A small image captioner, trained from scratch.
Model: 7.46M parameters, 64-pixel images, encoder arch vit, encoder norm rmsnorm, encoder patch size [8, 8], encoder width 160, decoder width 192, decoder layers 8, decoder activation gelu.
Training: nadamw at rate 0.0026, 9200 steps, batches of 256.
Data: trained on flat shapes of many kinds, plain or patterned, on busy backdrops, 195000 training examples, 12.1 epochs.
Rows from block 3 of the image encoder of a small image captioner, named by matrix and row number. Rows with one number belong to one neuron. Each number is 128 + 32 x the weight over its row's rms, rounded and kept within 0 to 255. All counts start at 0. After the name is the row's rms in percent of the matrix's.
Before each neuron's rows are labels from the 100 images, of 14848, where the neuron reaches its highest value: "strongest on" is what is common among them. Only what is clearly more common there than usual is listed. The data: flat shapes of many kinds, plain or patterned, on busy backdrops.
# fc1: MLP up (encoder.blocks.3.mlp.fc1.weight, 960x160), inputs 0-159
# fc2: MLP down (encoder.blocks.3.mlp.fc2.weight, 160x960, transposed), outputs 0-159

strongest on: green shape
fc1.9 122 [162 102 111 106 115 112 140 101 127 120 132 109 121 131 125 207  66 107 127 175 113  99 151 123 145  55 156 121 131 170 105 138 107 118 102 148 131  86 130 119 193  91  81 165  83 140 127 150 159 141  68 154 125 129  97 131 113  98 142 120  85 120 111 186 106  49  50 166 128 102 107 109 154 128 154 164 132 120  83 137 159 137  99 136 101 134  95 128 112  94 133  83 135 165 115  83 102 166 149 136  88 131  59 154  97 174 107  81 121 124  84 157 104 143 122 190  70 113 119 122  81 165 110 110 146 152 159 151 163 108 141  83  80 124 158 193 145 125 124 101 165 118 122 121 128  99 157 143 150 124 223  32 134  81 139 110 127 190 171 148]
fc2.9 128 [182 113 112  66 140 149 112 134 146  65 136  93 136 135  99 154 165 179 160 209 149 147 132 140 123 129 128  92 100 125 199 160  92 142 150 132 103 128 133 147 102 166 155 157 169 113 110  99 158 151  35 198 145 102 131 104  71 133 121 155 112 152 194 160 102 115  80  98 141 116 141 143 139 108 127 168 109 122 140 139 139  96 107 168 136 139 183 116 154 126 166 150 164 101  97 110 103 148 140 110 151 133  87 117 159 120  66 169 167 133  68 175 138 126 117  93 151 153  57 146 158 177 202 168  90 164 119 102  89 184 137 176 116  65  78 119 183 153  86 150 144 146 134 117  88  85 146 108 168 128 151 133 133 147 133 164 134 129 138  73]

strongest on: teal shape; its colour: teal
fc1.59 114 [ 97 114 176 115 145  38 113 132  82 148 160 117 134 127 104  76 168  86 171  73  63 162 121 157 166 143 124 146 130 138 159 129 120  85  72 131 150 104 137 153 194  59 142  89 163 102 142 124 146 124 115  78 116 155  88 124 138 103 147 125 148 144 204  67 137 158  91 147  86 124  99 111 140 129 118 107 162 201 129 147  81  82  91 131 116 116 114 134 173 170 125 119 147 197 120 142 161 140 147 189  67 136 117 108  98 109 108  94 123 202 150 116 183 189  57 156 135 120 180 109 122 183 133 143 194 113 172 120 130  96 127 105 108 144  90 132 149 123 125 185 159 140 163  99 131 118 151 116 140 160 137 133 112  78 130 149  93 104 120 137]
fc2.59 118 [114 132  83 144 138 120 150 135 123  98  98  69 144 127  85 149  89  92 125 132  89 112 137  85 136 135 142  86 143  82  78  39 120 130  76 118 143 121 140 131  73 112 102  88 125 158 123 113 110 150 184  98 148 170 110 112 154 183  98 124 148  74 100 111 181 169 174 229 116 117 162  84 164 146 191 121 123 137 161  93  89 147 162 169 110 124  77 165  83 108  79 166 123 178 190 146  92  84 124 110 116 122 127 166 116 111 164  56 110 205 132 140 136 112 103 106 154 121 135 123 147 157  82  99 149 100  99 148 143  69  92 130  94  85  96 128 104  94  96  88  94 133 103 136 109 117 172  59 115 161 144 125 116 161 120  86 130 124 119 113]

strongest on: black shape
fc1.273 121 [149 100 101 189 122 127  82 133  77 114 122 148 174 156 115 149 113 144 177 173 135 147 107 156 141 167  92 120 109 166 100 127 175  88 102 117 153  81  87 115 124 161 178  98 178 116  83  91 109 142 127 131 126 130 154 163 140 183 139 161 101  96 218 145 109 194  73 146 134 106 103 125 184 134 121 103 106  86 119 160 153 201 181 146 138 156 154 147 112 159 101 106 102 140 119 150  95  99  93 151 118 111  90 109  88 159 118 131 114 121 160 146 146 117 130 194 132 127 110  60 169 138 121 152 166 101 126 145 145 150 230 105 182 114  99 145 114 118 159  76 186 107 126 135  80  79 169 104 170 120 134 190 152 131 180 164  78 156 131 125]
fc2.273 119 [121 116 156 104  84  95 127 122  98 124 143 107  87  95  92 137 109 131 110 205 125 139 104 142 128  96 132 134  87 126 150  81 123 120 169  96 145 148 141 118 105  68  67 152 106 153 108 120 113 156  91 122 136  95  91 139 100  97  58 133 126 171 139 159 111  47  98 123 134  97 119  76 148 117 117 148  85 130 204 114  93 106 162 218 107 135 104 122 104 129 135 151 139  89 149 119 110 121 196 130 129 157  72 111 133 121 148 126 192 131 123  57 109 117 162 132  60 118  92 128 159 106 145  98 114  93 127  79  58 168 108 167  39 136 110 150 134 137  95 102 137 121 128 174 142  41 113  87 117 135 126  88 184 125 150  89 101 110 122  62]

strongest on: white shape; its colour: white
fc1.40 104 [145  86 139 106 196 130 167  66 146 110 152 164 190 111 162 108 130 111 114  66 115 190 106  78 166  85 134 108 126 128 158  52 124 200  77 165 134 130 116 123 103 115  96 109 111 130 141 152 150 177 117 100 164 150 109 102 129 170 112 106 125 188 173 109 121 103 117 138 135  86 158 149 148 105 152 141 113 152 116  98 147  64 112 140 135 148  62 103 173 184 164 145 139 137 140 128 125  92  79 132 108 155  98 145  88 162 169 107 149 195 105 108 122 159 154 181 156 145 152 109  66 193  73  99 141 140  83 100 170 125 141 162 124 108 133 178 145 102 103 148 103 133 141 182 129 102 179 168  91 203 118 106 118 114 140  93 115 112 185 149]
fc2.40 108 [127 183 170 121 115 173 142 189 164 110 203 150 163 166 107 158 114 185 111  61  96 127 132 110 116 156 133 144 188 131  70 137 158 123  96 136 118 181 143 160 180 132 136  97 115 126 129 122  72 132 155 135 125 167 178  90  74  99 111 171  87 142 169 151  86 152 130 161  62 139 106 132 131 134 152  60  96  71 106 150 192 129 143 102 121 106 119 104  88 156 180 129 111 148 111 117 130  76 147  89 100 135 117 162 135 184 160 108  96 114 106 128 157  81 129 186 114  88 110 126 100  95 174 133  71 135 115 166 181 103 164  71 191 138 137 113 123 138 138 197 116 101  91 151 159 155 141 108 121  77  71 159 167 127 134 128 156 115 129 144]

strongest on: pink shape; purple shape; its colour: pink; its colour: purple
fc1.144 112 [132 102 141 102 117  92 114 166 176 141 115 168 171  89  33 148 179 145 149 172  91  74 117  89 150 152 159 110 128 168 124 132 156 140 103  94 115 140 103  82 110 125 156 138 103 167 134 195 153 132  68  67 176 123 113 106 133 162 156 148 129 140 120 146  98 148 105 106 111 173  87 127 102 131  76 147 114 104 146 130  95  74 150 156 113  78 128  79 123 104 126  92 177 127 147  90 136 143 206 211 145  99 112 117 161 130 146 130 190 117 106 130 169 126 172 114 142 115 103 138  89  98 127  52 127 135 161 130 153 180  94  66 143 125 168  81 120 131 133  96 139  98 114 125 147 139 157  80  82 161 105  41 131 105 152 156  98 135 109  66]
fc2.144 111 [103 220 135 159 162 159 169 168 131 192 120 146 103 120 158 109 123 126 165 117 120  88 159 126 107 158 113 110 105 151 110 136 132 128 176  69 110 150 144 157 116  77 154  86 119 126 116 143 172 157 145 100 118 175  75 110 158 177  82 134 195  70 127 127 173 170 158  92 121 166 128  97 122 107 209  83 119  84  84 103 118 108  79 163 107 126 130 197  76 112 108  49 156 127 101 168 122  44  97 143  91 169  99 151  73 142 157 118  86 144 146 119 102 104 119 112 137 152 154 132 114  91 104 139  86 110 145 118 140 145 108  83 166 123 149 122 103 103 102 139 115 111 127 133 128 149 114  73 165 147 173 139 146 118  63 202 134 162 112 159]

strongest on: green shape; its colour: green
fc1.442 120 [113 126  52 160 142  97 136 163 171 157  88 106 140 121 141 128 127 128 104  92 152 185 142  54 161  87 180 129 123 120 152 122 155 165 109 143 165 174 143 189  98 111  99 159 146  87 153 148 158  78 103 142 151 129  93  82 146 102 134  89 143 108 115 142 137 119 103 128 162 160  77 210 178 192  78  83 108  95 125 105 119  87  94 110 116 126 146 140  80 115 102 116 173 134  88 153 182 148 139 127 110 147  95 126 120 166 128 177 190  99 108 118 149 119  88  87 125 149  79 155 118 149 128  96 115 118  69  77 125 101  76 138 106 150 168 143 125 115 103 111  91 149 126 204 191 132  84 173 142 100 118 102 216  76 112 118 124 166 117 148]
fc2.442 111 [102 148 178  82 123  87 144 127  77 194 159 125 138 173 108 121 140 118 140 190 129 112 153 151 143 140 105 135 122 113  98 125 114 110 133 172 124  95 118 193 174 117 115 105 111 124 134 122 113 122 155 164 160 152 186 140 149  85  35 179  99 109 179 117 104 103 117 143 117 148 123  70  63 168 109 100 125 152 124 143 163 117 225 163  79 112 123 104 166 145 121 118  87 147 111 137 129  98 188 176 160 107 169 102 169 114 147 106 100 150 135  95 128 122 122 138  91 144 111  73 154  80 164  78 173 104 116  99 130 152 176 136 120 154 149  91 163 192 163 134 171 116 135 122 125 153 174  58 114  93  88 164  43 134 116  74 150 113 107 149]

strongest on: teal shape; its colour: teal
fc1.566 122 [130 103 147  93 124  83 209 125 157 127 133 151  85 114 108 123 138 101 129 166  78 149 125 161  68  80 101 147 125 144 174 112  95 106 106 125 202 181 144 111 135 107 159  45 123  96 142 132  61 105 105 172 114 120 127 141 186 164 186 142  87 105 152 142  69 161  51 148  82 130  87 126 137 117  80 116 130 213 138 187 101 140 110 105 142 113 155 106 127 157 120 184 148 118 165 142  96 142 161 145  88  78 106 104 119 131 135 145 135 142 122 102 169 109  89 107 159 182 159 118 119 102 119 152 186 163 143 146 117 192 146 111 116  98  69  95 137 133 114 143 153  96 170 106  78 113  86  83 127 111 135 129 159 114 156 149 145 112  93  55]
fc2.566 131 [ 99 174 131 122 135 107 135 137 180 112  94 105 137  79 105 125 160 120 139 108 136 125 149  53 147  85 113 115 189 141  82 104 113 134  99 115 151 136 124 128 124  52 155 160 150 129 146  97 168 130 198 150 135  83 109 142 145 187 150  90  99  91 163 112 195 143  94 149 112 153 109  95 165 166 232  78 126 163 106  80  85  62 135 154 103 149 116 156  95 129 112 155 140 154 152 132 110 108 137 162  88  69 111 177 116 138 122  42  75 147 124 163 146 112 162 102 137  77 143 109 123 113  50 107 173 123 118 145 165  66 103 145 126 139 147 127 121  95 147 139  87 138 112 102  79 131 180 146  86 181 142 115  88 136 155  84 139 117 142  86]

strongest on: green shape; its colour: green
fc1.752 100 [ 99 148  73 101 158 104 104 123  71  70  72  99 160  88  86 125 123 107 139  89 131 105 115 106 113  96  66  90  96 108 149  94 143 168  92  80 128 106 146 138 117  90 156  94 129 141  83 126  97 117  83 112 201  78 153 123 193  77 147 107 119 101 129  83 114  96 129 184 101 152 135 146 138 194 139 156 120 162 183 154  92 152 132 124 139 123 127 126 104 131  76 191 139 139 183 153 111 145 169 148  90 158  98 127 180  90 155 151 174 152 122 125 152  82 106  81 140 122 169  95 162 178 116 124 134 178 141 108 139 137 122 121 151 111 104 144 179 125  91 148 220 131 131 140  72 101  98 126 136 153  96 132 127 133 195  97 133  55 165  84]
fc2.752 102 [129 100 150 139 153 173 109 125 225 145 118 107 160 126 108 103 110 157 102 118 142 149 127 115 140 192 133 136 102 130 112  99  36 124 100 152 117  82 225 123 145 181 138  90 115 144 127 125  94 101 113 167 153 171 144 114 129 155 117 149  89 120 141  96 111 146 138 128 171  57 112  45 100 122  94 138 138  74 100  92 124  89 158 119  28 131 134 145 108 128  85 107 108 145 159 133  46 182  71 144 120 154 107  94 120 167 122 141 146 129 160 105 122 106 122 138 127 170 121  40 136  95 101 106 142 143 109 102 118 127 190 129 169 173 147 139 166 140  95 164  91 148 145 112 111 172 147  94 135 119  89 114 105 118 133 179  86 106 126 179]

strongest on: black shape; its colour: black
fc1.760 109 [138 120  94 126 121 140 168 148  97 146  84  70 109 126 155 147  90 136  95  82 121 194 153 113 151 108 179 164 166  91 170 128 110 184 154 135  78 190 159 217 179  95 169 163  76  99 163 144 140 100 159 115 136 140  92  81 181 109 173 113 147 118 111 100 122 124 122 108 157 185 157 161 138 140 103 126 172 153 104 141 125  69  82 130 138 137  67 164  97 129  94  97 168 142 116 182 127 111 114 125  97 154 173 164  87 119 207 187 188  99 186 127 116  95 144 126 100 126 137 136 113 102 132  46 149 141 131 107 130  69 139 163  73 167 134 151 126 120 102 127 147 138 108 165 165 130  96 142 132 170 135 157 164 107 103 116 101 165 124 163]
fc2.760 112 [176 155 128 173 131  47 112 117 110 128  92 127 110 118 122  94 184  78 139  94 136 102 145 165 147 121 121 112 165  93  73 141 122 119 153 137 115 121 118 123 122  86  64 124 116 121 109 163 108 141 141  96 155 197 159 115 180 101  74 142  97 110 175 124 127 104 125 129  92 185 128  72  89 144 120 121 134 133 129  86  79 102 124 138  47 127  34 142 110 113 121 131 151 160 151 168  76 108 163 142 131 154 178  94  57 108 182 118  91 145 149 136 139 135  57 138 120 127 130 117 143 177 118  57 140 126 142  99 161 146 162  81 158  86 162  90 106 187 171 154 166 117  90 140 116 115  70  43 151 105 147 143 114 142  96 122 130 117 115 179]

strongest on: green shape; its colour: green
fc1.93 116 [117  74 137 146 140 125 180  58 185 200 148  76 112 125 121  91 109 138 122 125 173 167 165 109 108 134 114 144 100 146 143 148  97 136 127 152 107 191 137 161  97 143 157 136 103  37 174  87 107 139 112 131 134 119 142 169 215 128 140 147 172 108 149 119 134  92 134 172 157 186 145 109 119 165  64  86  98 165 176 133 110 151 166 130 123 145 130  98 135 126 117 183 134 205 142 124 189 118 152 133 104 116 147 136 151 160 137 143 103 141  65 109 139  95 105 124 127 200 141  92 119  70 121 103 146 144  36 125 106 173 148 108 129 153 111  99 120 104 121 107  92 131 164 124 118 120 158 111 150  55  63 158 115 133  78 125 184 149 155 121]
fc2.93 114 [ 70 107 123 144 158 129 113 193 121 147 123  75 106 148 137 135  94  73 112  99 155 122 120  86 149 168 145 125 154 135  98 120 141 105  78 155 157  86 130 145 131 173 120 130 196 131 119 113 111 175 178 147 123 115 182 101  74 161 101 165 110  84  69 136 143 153 179 109  75 107 126 120 187  87 134 141 141  87 149 149 194 126 148 140 113  88  92  90 170  90 130  81 114 189 130 138 107 155  96  99 125  87 146  99 188  81 131  95 137 166 129 176 124  91 174 135 115  98 111  72 125  78 121  89 150 132 122 127 172 109 121  98 157 128 154 119 197 123 175 140 113 101  80 145 157 130  96 121 109 107  58 131  92 114 142  25 115 147  70 145]

strongest on: teal shape
fc1.300 098 [192 131 197 125 193 148 154 104 160 141 174 111 179  73 144 114  92 119 129 119  66 159 133  71 149 130 143  93 159 107 134  63 116 151 101 175 130 136 198 142 149 134 104  59 113 118 113 111 106 152 103  98 149 140 102 160 105 168  91 138 102 129  97 111 103 146 129 142 118  83 107 131 137 139 111 105 120 125 152 127 141  96 137  75  96 136  48 110 156 130 161 109 183 205 112  91 138  89 121 124 107 155  83 102 186 142 170 123 141 168  93 112 160 187 120 180 170 130 198 111  85 133  98 117 169 148 116 104 113  89 148 154 144 120 176 176 132 109  77 195  69 132 150 111 141 106  95 131 145 174 148 127 102 165 109 131 106 153 195 114]
fc2.300 100 [ 99 149 121 120 108 124  98 181 115  92 200 133 113  84 135 147 124 180 172  71  93 127  91 111 129  72 101 154 117  96 113 157 128  91  83  51 139 171 143  85 150 145 105 144  98 117 169 105 144 156 131 142 168 105 169 121 141 102  97  88  45 102 182 104  96  99  94 129 113 103 108  69 151  80 124 127 102 143 121 163 159 173 147  67  93 121 122 148  91 123 223 184 131  98  94 121 133 105 164 117 122 164 148 174 126 149 142 159 115 108 146 176 152 119 100 112 126 116 166 152 118 179 114 139  65 157 128 127 141 109 190  83 168 122 150 119  93 160 155 182 195 117 103 131 169 139 127 162 129  74 174 115 142 135  81 137 102 144 181 143]

strongest on: green shape; its colour: green
fc1.297 112 [108  94 147 105 139  66 126 131 125 157 137  98 131 149 128 152  96 141  91  60 121 149 165 138 177 111 136 138 117 151 113 133 113 161 116 132 145 148 148 185 117 145  76  91 140 121 155 114  46 105 145 131 122 111 131 199 150  46 124 183 137 109 134 169 102  79 139 205 107 126  90 113 179 200 176  81  98 128 141  97 161 128 129  99 155 172 140  83 127 119 114 155  77 166 101  97 162 100 127 117 116 119  58 115 123 153  83  64 130 129 101 173  89 119  98 160 134 133  95  62 142 133 118  68 164  89  91 132 159  64 125 131 152 154 106 144 153  93 136 110 152 119 123 189 133 110 126 169 216  87  95 113 143 108 112  83  99 100 114 112]
fc2.297 111 [184 180 146 122 153 148 101 138 194 110 122  76  68 143 127 160 103 109 147 135 124 123 135 117 108 130 105 139  83 106 115 158 106 113 145 133 149  61 143 172 131 192 164 240 137 139 150 132 175 169  95 135 120  99 109 109 125 213 121 109 154 114 129 130 177 138 167 128 117 111 115 138 167  37 129 184 135 129 118 184 143 144  43 154  87 118  98 140 202  90 138 125 160 159 159 124  77 133 104  89 118 111 144  95 136  93 130 159 207 142 112 118 120 131 137 166 102 122 120 137 135 125 184 127  95 184 151 117 157 232 138 129 131 102  89 117 136 116 100 119 139 141 138 136 162 122 159  89  68  95 117 133  79 132 134 116 138 120 110 133]

strongest on: pink shape
fc1.719 093 [170 157 159 119 119 142  91 131  71 160 162 186  88 155 163 101 129 140  83 105 185 157 117 124 145 132 185 111 123 196 134 101 117 255 208  86 157 136 124 165 108  77 146  98 133 110 156 157 111  97 144  71 139 101 109 180 121 136 120 138 184 145  80 209 146 143 144 117 156 189 119 116 121 164 109 136 150  70 105 146 120 139  76 164 206 148 140  67 111 139 215 155  97  77 141 166 153 152 112 124 108 146 103  94  97  78 128 133 118 123 125 112 117  95 154  79 163 109 123 130 123  96 150 114 127 133 159 157 160 109  79 147 133 146 139 151 143  86 106 115 168 175 139 128 130 137 107 151 137 123 107 133 126 109 151 115  94 118 140  91]
fc2.719 097 [213 123  80 126 134 137 118 133 125 126 146 163 122  61 165 163 145 120 110 149 159 118 125  83  99  81 144 116 103 128 110 109 199 129 107 206 144  88  89 147 121 126 177 155 121 157 135 132 143 113  49 188 134 129 110 162  98 144 123  86  69 191 187 151  84 102 123 119 188 113 128 166 143  55 102 143 158 140  84 141 154 167  95 115 148 141 103  98 184 185 202 115 149 139 103 142 137  66 125 112 182 155 160 133 135 127 118 156 172 193 167 130 110 113 124 150 109 154 139 150 128 179 119 156 102 120 133  98 131 162 172 122 123 111 142 132  75 115  74 124 130  64 167 145 130 125 122 156 170 153 104 136  80 120 169 178 151 151 132 166]

strongest on: black shape; its colour: black
fc1.405 111 [131 160  92 161 112 152  77 114 148  69  54  69 137  80  24  93  88 156 175 157 166 146 168 129 106 134 157 118 158  90 112 110 137 115 144  98 113 146 165 131 172 134 188 134 131 128 148  71 103 134 128 120 148  91 129  76 106 181 168 124 159 106  87  91 146 115 113 133 129 126 134 133 147 122 173 104 128 114 156  94  60 132 146 144 119 156 105 189 105 105  55  85 174 112 162 123  86  98 118 138 111 103 101 146 156 164 169 122 167 100 123 100  81  96 175 144 132 140 141  66 130  80 138 104 131  86 105 173 111 170 173 143 120 109 116  83  79 108  69 137 147 147 114 149 144  67  91  84 108 129 156 146 148 153  83 190 136 101 153 108]
fc2.405 114 [176 160 127 153 108 149 142 156 185  92 159 121 132 136 149 170  74 110 147 158 149  99 138 120  94  70 120 115 135 148  70 150 127 148 123 106 130 123 141 164 106 145 119 218 130 129 133 127 112 165 213 141 137 167 163 112  80 152 104 152 122  97 148 125 212 196 111 163 103  98 126 105 185 160 110  80 126  91 173 102 122 104  95 141 159 114 153 107  62  81 159 199  91 130 155 139 128 138 163 172  86  63  55 188 119 139 124  67  93 136 115  93 124 122 150  97 139 133 101 146 121 122 101 148  76 112 140 107 131 164 115 113 164 161 209 140 153  83 138 150 152 164 120 129 149 139  56 103 158 147 137 137 106 113 114 114 152 142  67 121]

strongest on: green shape; its colour: green
fc1.194 113 [181 116 181 168 171 146 169 106 120 174 111  51 152 141  77 132  99 163 121 136  81 119 163 112 122 162 134 107 137 120 137  65  91  66  62 179 130 126 128 132 133 104 136 132 109 111 134 146 125 162 148  83 131 143 129 154 137 115  58 131 158 128  85  80 139 151 121 135 102  51 135 110 118 152 125 122 115  73 175  94 139 104 144 140 111 126 138 102 173 137 108 110 134 182 141 117  92 179 112 208  53  69 105  41 135 131 156  96 138 174  89 118 147 161  78 140 101 115 127 117 141 155 105  87 177 162 102 122 182  65 123 163 108 148 157  96 190 138 101 136  93  95 121 130 174 149 160 113 120  98 104 146  98 171  88  88 140 151 122 146]
fc2.194 115 [ 30  95 100 143 104 127 137 205  80 107 156 107 142 215  47 118 144 126 170 161  78 123 111 136 118 134 121  88 118 107 109 187 144 166  84 134 126 161 123 215 126 163 138 135 133  92  91 121 158 102 140 172 129 167 151 144 117 126 131  98 112 145 154 131 139 123 108 140 114 175 116 140 128  59 180 102 127 103  98 136 225 133 126 109 123 141 159 183 134 150  89 142  88 153 108 156 135  77 200  44 156 113 113 193 132 130 117 115  92 161 112 157 145 153 127 138 119  78 101 137 121 116 138 151  75 158 127 129 125 162 151  92 177 105 160 111 145 177 171 104 134 137  69 115 143 145 143  90 164 109 172 143 147 124  88 113 123 144 126 132]

strongest on: black shape
fc1.425 133 [117 170 161 202 132  57 114 174 195 141 131 125 136 107  98 142 127 121 148 186 127 190 139 107 192 106 147 149 134 120 157 138 154 118  87 118 146 174 128 149 125 158  83  82 177 109 158 141 161 135  70 124 151 124 134 128 182 179 130 120 119 103 134 170 116 139 102 126 154 173  74 130 139 152 119 120 139  89  89 106 121 153 137  96  89 143 155 144  80  96 112  96 186 161 133 105  98  89 176 192 110 131  31 110 100 172 129  73 160 112  93 129 175  94 114 131 121 110  86 110 152 108 109  57 152 116 132  84 118 149 139  94  47 148  88 146 118 127 134 103 156 120 119 161 139  41 153 112 179 156 118  97 151  73 129 117  94 155 146 131]
fc2.425 131 [ 87 162  50 101 101 134 148 149 165  96 107 109 195 107 119 146 168 129 135 206 145 141 135 116 164 141 126 135 151  80  88 107 100 101  98 144 179  76  62 108 157 161 148 107 153 163 117 118  88 147 140 162  86  84 142 120  89 152 168 132 167 116 153 152  84 169 101 111 121 116 130 133  81 137 131  87  95 114 121  64 126 149  95 152 182 137 198 132 103 166 110 169 103 114 139 117 128 110 146 124 143 103  88 159 135 176 151 114  62 123 166  61 111 100 181 153 130 139  89 142  98 119 139 139 122  77 129 109 114 168  97 136 188 172 116 110 145 155 113  78 108  92 150 109 141 133  81 178 194 126  66 101 116 126 163 129 155 120  31 132]

strongest on: teal shape; its colour: teal
fc1.160 115 [219  85  80  37  94 140  69 164 163 147 114 124 140 140  57  92 133 120 194 120  62 133  60 177 121 154 175  74 139 161 100 160 131 175 134 112 139  76 131 149 150 155 138 126 147 168  97 116 112  83 120  52 158 130 156 127 130 133 179 157 142 106 147 110 131 137 160 115  96 126 109 145  96 142 143 132 109  84  81  92 110 104 104  96 116 158 133  64 144 151 115 134 184 144 149 138 135 120 126 163 137 125 121 121 133 120 136 157 178 103 147 192 133 129  99 134 163 125 125 117  95 108  79  59 123 123 137 185 149 168 155  80 198  62 105  90 123 124 156 105 138 133 113 165 134 123 148  73 156 152 106 109 151 120  60 139  91 136 139 128]
fc2.160 118 [ 97 167 193 103 157  70 122 110 132 187  88  86 152  70 169 152 142  91 139 129 111 136 121 132 150 133 134 141  83  98 110  65 142 117 120 142 122  93 146 101 134  92 112  60  61  80 126 111 140 103 139 161 142 125 132 116 111 113 118 101  96  73 136 108 186 145 140 135 152 116 102  85 116 151  81 128 172 151 128 116 108 115 154 223  76 162 112 163 105 105 101  81  70 127 130 144  99 128 135 168 136 145 115  97 110 129 113 104 117 150 136  68 112 138  47 125  70 168 130 132 135  64 157 118 165  45 167 109 102 129  79 124  88 191 124  98 174 148  97 144 128 152 153 143 117 165 130  85 112  84 157  74 116  97 163  96 147  94  71 127]

strongest on: white shape
fc1.356 107 [131  85  88 126 205 158 138 117 107  57 188 140 179  87 134 119  94 134  66 101 125 165  99  98 107 103 108 130 123 208 125 130 128 167  55 149 171 134  96 122 103 110 156 110 121 158 147 155 113 135  95  99  98 126  90 137 138 127  95 142 129 146  97 101 113 121 114 131 169 117 158 200 153  54 121 103  67 139 180 111 158 155  91 102 153 135 161  64 199 132 190 173 121 138  68 129 180 125 110 141 183 147 152 120 148 126 100 137 115 178  79 162 118 140 149 132 143 151  99 146  95 175 121 156 102 173 130 120 119 122 171 135 152  90 131 160 100 115  75 113 127 117 183 135 101 161  91 179 148 120 119 109 133 145 177 121 157 205 159 101]
fc2.356 111 [ 86 161 145 141 141 119 147 122 161 121 156  87 150 121 134 116  84 139 131 106 177 101 129  98 111 164 145 132 126  61 127 110 106 104  80 158 151 144 133 205 170 166 100 154 123 129  88  85 101 124 109 131  95 185 141  87 121 176 150  76  53 136 146  91 151 168 118  91 106 113 119 118 118  93 130 170  75 134 138 126 172 109  90 178 131 129 122 210 145 125 110 148 134 213 144 147 122  99 116 109 168 162 123  93 146  95  81 168 139 168 106 125 102 129 137 227 104 125  56 145 181 140 114 126 114 115 114 126 167 131 144 137 160 159 111 150 109 146  92 130 116 141 142 111 106 106 171  83  26 121 161  86 147 163  79 206 161 124 135 151]

strongest on: pink shape; white shape; its colour: pink
fc1.417 102 [127 110 146 131 150 163 139  97 131  97 152 177 122 128 115 125  85 130  90  48 150 136 114  88 107 115 192 155 121 180 158 120 134 166 188 168 166  99 148 131 134 157 170 168 107 115 151 107 141 101 161 124  84 144  95  83 101 164 141 164  96 221 116 117 155 121  80 124 165  82 103 181 173  81 125 157 180 173 121 136 117  94 133 136 137 169  74 138 116 147 178 103 104  67  90 138 145 132 174 111 103 146 100 156 118 143 104 138 156 137 183 133  76 144 166 138 119  74 142 138 124 191 151 151 122 133 134 198 173  86 115 112 161 122 115 113 115  32 135 146 148 132 109 152 130 126  92 168 101 146 162 132 221 118 150 158 161  92 148  99]
fc2.417 110 [119 170 139 136 116 121 152  52 117 103 139 234 122 161 163 108 116 167 138 131 106 117 168 180 112 134 118 122 124 164 100 165 141 150 143 124 129 139 108 100  89 137 117 131 111 148 107 121  57 161 139 151 171 137 194 172  83 202 110 128 126 184 147 173 116 125 163 117 142 120 122  62  78 136 138  93 132 122 110 126 197 156 165 155 160 180  85 151  83 143 131 118 123  67 137 148 104 123  77  73  78 138 141 148 115 124 112 137  52  77 153  58 141 129 225 181 133 129 135  86 120 125 133 114 125 104 138 133 138 164 162 114 110 137 137 151 114  67 105 127  85 140  89 124 154  85 101 168  74 133 133 168 175 123 160 144 126 125 114 167]

strongest on: green shape
fc1.443 122 [148  64 114  78 128 109 172 146 165 165 141 119 147 121 202 122 176 111 138  35 145 184  72 115 119 120 150 165 108 146 121 126 151 176 117 103  76 152 112 186  70 120 118 134 177  92 122 169 153  62 131 125 125 127 135 108 155  87 169 112 154 127 128 122 141 109 161 105 146 190 115 175 128 122 115  99 129 137 131 113 141  66 121 101 138  98 164 100 146 108 137 155 133 114 140 172 129 136 121 132 140 107 196 119 130 106 133 132 197 112 188 187 116 150  83 131 123 171 106 139 143 134  45  83 124 127  64 112 141 139 128 169 130 106 149 141 116 116 118  88 133 178 111 144 170 182 115 190 175 192  52 122 148 125  72 103 156 114 113 167]
fc2.443 112 [ 77 100 165 127 138  76 129 131  99 150 146 116 127  76 134 112 189  69 141 124 132 100 112 172 153 126 114  98 165 113 154 110 107 164 142 109 124 195 105 117 138 128  85  93 107 142 127 165 140 132 124 123 146 131 121 118 190 121  58 158 127 100 159 108 129 130 113  97 127 172 152  60  60 145 185 164 166 179 157 107 114  91 179 178  61 130 115 119 124  87 163 201 106 125 141 121 109 153 206 125 219 124 149 128 209 116 132 101 121 108 167 120 128 130 146  96 120 116 115 117 131  87 150  79 141 106 106  79  86 124 100  97 102 135 148 139 129 179 168 157 197 117 106 150  92 118 126 116  74 133 163 145  99 159 105  49 136 113 144  86]